A small self-supervised audio encoder (BEST-RQ), trained from scratch.
Model: 6.19M parameters, log mel input, activation gelu_tanh, layers 12, width 160.
Training: adam_atan2 at rate 0.0016, batches of 64.
Data: trained on short pieces for a synthesised band: melody, chords, bass and drums, 26041 training examples.
Rows from block 2 of a small self-supervised audio encoder (BEST-RQ), named by matrix and row number. Rows with one number belong to one neuron. Each number is 500 + 25 x the weight over its row's rms, rounded and kept within 0 to 999. All counts start at 0. Numbers have three digits each. After the name is the row's rms in percent of the matrix's.
Before each neuron's rows are labels from the 100 clips, of 14976, where the neuron reaches its highest value: "strongest on" is what is common among them. Only what is clearly more common there than usual is listed. The data: short pieces for a synthesised band: melody, chords, bass and drums.
# fc1: first MLP up (model.blocks.2.ff1.fc1.weight, 480x160), inputs 0-159
# fc2: first MLP down (model.blocks.2.ff1.fc2.weight, 160x480, transposed), outputs 0-159

strongest on: thin (high-pass); clipping; text has "clipped"
fc1.65 089:453455519506551511504479519478517498497488518526515474470521488456494509501548522479557523518525475506533502496529502527508515503520482482513528486501474494502468516520493483431499490487537562443516512516549501509505527515471493487487517478469497476452483520450446526459490534502536509483510431475450481514506532511471532526521497509496519450482536511497501492533489456514503491490499516524508496508501511532477490508519495516475552521548490512489493509481506463488498485493479520
fc2.65 124:507464511559502498496527522538473541497480483501506517497491544533494484495467507528512485533518543534504486500531482498500477477432491541490492501517517509511541482480498485491550523516488495556493521500462517535492477444486488540474515481497509536552472507493519516520503488513457505484497555482519508463501478495499458501485540450491526501511493484524492499494477519475483481522479479521502521507499508504502525542477525539500486522454537460478522481504458533444511512484453453

strongest on: reverberation; text has "reverberant"; text has "room"; clipping
fc1.110 091:508534481472511471485494487494495472462474517523493487482558541523498525535507498525526481486481510537492493488506543510510464466540457503509515454487520512519512493496538523517487535497518489513482459495535508463537502527486472493518486557550532501517533506506513546483486523493522509497545487527505480499470487510527525492518495517519463516548456506544512502485484510490493471444511453499529430490533498495490505528537472531439508493522523517506481534507525466517490482464499486
fc2.110 108:487510454510484510514527504503494515516505470490572505518453473542480524506470448491538483511506555542521513482450520461512515478495475503514499506501512486532521487460538487496497499526465482508518502485509515464476506458518539432500526532559528500488500508514549505480541474532481473496497491480502493531479488513504465493529507479524521474493507529503502492480500540503467487474497482489476505527502422499528523473516472482514477491498482549508545516487530535525527486524485521

strongest on: bass guitar-like; drum pattern: breakbeat
fc1.78 106:473553471475499459487511515488493501474478506513477475465529533481512521506504460515494482505513480511495489476510503485484515473561475478503507514508498470482498478464493524501530521510513540496529454455501460504484496546471495512517533524538554479486550483510547499472496486469514524537520480518481496496496492527486552484503471535504474494512459485512520518468535516517523470475516515488517483516521574513535497493538525514490496504539571516480470548449536485504512483511482502
fc2.78 109:535481503456491496534546516494480486488504511509519459536503477485493526487504491488476529467511506454527469528515494497478491500485531519510474472566531485511516543500529501508456459542498489459495488490469484501498515478526497536495468486538518464507478501472481519528471497490534455506523508428513523505453493509480505462533467479507507535494477516457496476470490471469477529528540452532481492518476447546526490538519476503520494527505478526515516498519533529509512506525489525

strongest on: bowed string-like
fc1.470 090:497483482495472478499487430558461464486472509532506501458494495551480507504496535524525490539484505550489500503536504476548457504475465479514510433524507482519525516491492526490540536542533495479470492501493523529496486508543503511541516504517512479531532521465507478490498468480479486483509475511478477504480486520488510481460509498530478501534458506499520517480515544468529461495497467500497482497576502506504504498511476500461443477505489500442509514502508477489507504463496465
fc2.470 122:493503458510493494523526498527484521498493463499500524502468508544482488508436488495515507548529556547516470509525497483550516467515486490506465483505552518507511566494441527527478503496490468595495528494493512539503505451512484434511488482462481490470504545457472509489503508481548486462457529473502507521502497508493513522477505474507484481486482475494519523484512499484515516500506503492488510457468517455497509512465505470498496495486526540500505481512483541500498499504486485

strongest on: clipping; text has "clipped"
fc1.430 094:477517519489513512476509494471469505506477495530561533483519511556451494509479503514549477478510506458477479518519527488467501491479473503479493471486519469476529535498504546506491555557532555503537496447511523480495474505507518472510542536518525475520494490519521495498512482520523482484503516490470475489494528492510485465459483515530470481520494497500498500481505541481534480473513479472502501484502481510512539530523441475501463501465490533439511469508519481536496506469466446
fc2.430 126:473469536495510508480524522513480521512514513505525518499472539502447414513472518490528490482481567470528497523530527481479496473494516481467494498489533498520520519512528557504469547546494511530523533492490486478518484480524516478495505496486485471517498466532543447533491477479526480500483545488493514465487502514499458484462489494475525487501503510502521515534520499491495516481509461481474561498473477490459541487494476501499482535505526507494511466517499555477484486520445469

strongest on: bass guitar-like; text has "noise"
fc1.367 090:478573495503510457504509518499496495486481496550489480473551509516457490515477486508522449482499499512502502512508500472493484441510479547506507485502520516509500485502526500532505543480507486500492465481504512494470476568490488518527529513524499528460511514523522519507505516477530502512533501527470482536489495497489517462505488564516459484525453483506513508504494487491489501509539506507544442499530531481498488486522544512483473540497535549487506554458515474535438522502480468
fc2.367 121:454474489534497522510531485540485513473528507536502492508507529515488503523491492495509444457489510529521489513487487521492510465503492493512498490497541481534508532479552495485458508523461575546495518504451536488511481488468499478496505503492504495484508502445525546532494492493487457493538537466481518494466488497468525476500499461490527510482519500501492525526503481501482486458526496528513502482509437498466532513492498479455548535493509561476538448460515543487487510501493497

strongest on: snare; quiet level
fc1.362 089:548550474474472495524513536463508523492515504466522512485471454547485564498480471512505521477515480502489500495485524469513494504505498460470496496506470498500509523516477503485508519520527463468526413509514517513487495503485483489497517555530545507480491521532532487507516491506457511542497522489498511487501530458489493509533485514506464544502450477487493534494528495517497491516492522528492467531512459490561511474497456489500503491515524474533485511407517515491491489481516514
fc2.362 127:539514483554488480496499499484509504443482460464453506508460478559484492533490506520491486471519504540511479431455496510498486513485491545464491500534473496505527467516504484490512488479507529515466520492507539551483498463457517459531536470473494553546528491497498501468500484515464497516505508461515503485512475491532470470515514486514469526528534530470493523492531482464509507491490475500494495523480495493516505527482488500542491485514455536508532455550500497533486542495490500

strongest on: vibraphone-like; marimba-like
fc1.102 098:489506480470484514452528500534471463481512543527478511484524549547511546497504533507479482443490447518492429511497525510486499534488479475502499489514493513498513537481520525525497491523524500505514438467534484491494493549499475488494499532540511459510525501496513518512548488487468506536572502522493466526494476509485476447544463514518491505507466512499512528509485508476517472461530488499504451497511538497536475514521491512476516505481528516522491489490537486538461484488496494
fc2.102 128:465519498477507549532470482453495502490471479559515481492481507505515499524536507499575487501534509542507518470511561526516507466496472476488525495462461519512536458485501463457488520494480565505478497491500513491488498507518532458530495487487527498489459491477497485482511494488506479492478484493475501524472508532490515522497531559478525456465560507520511510525508515492513473495506516495530517527557477487475498469478491482503500485526467533515500531489554501495483483455478466

strongest on: harpsichord-like
fc1.113 083:469457465521540551484513528467501460497509515541531488447530502498518493520492512499521488467519472454483507522501503499520515506527489418530509497485481497475479497536449472501490482502542549490496475531529520512497546517485529491481500519507520498457499504487461488478483553513524511494508494503504515507468511485466507540509486490514496505481535504498502506527515544492505465461486501517494485465584508500475470492520457483509522530515493482499484511499498475576455488495525510
fc2.113 124:514503422532510486505528523510510503518509472497512503471494542484555476487448489519478512489427477540445492534494515492523475458497515507483518520491490503506534498517505519497540555497521500554517504518498499481536462487537472521499513463501521498526486493508512494518483504484459508517528569508496527468490503513480472506474507437463521496519480517509501474468505525486501482493521503537519524463550507449485496507520537482503472510493522492536489474517498537476451486510517493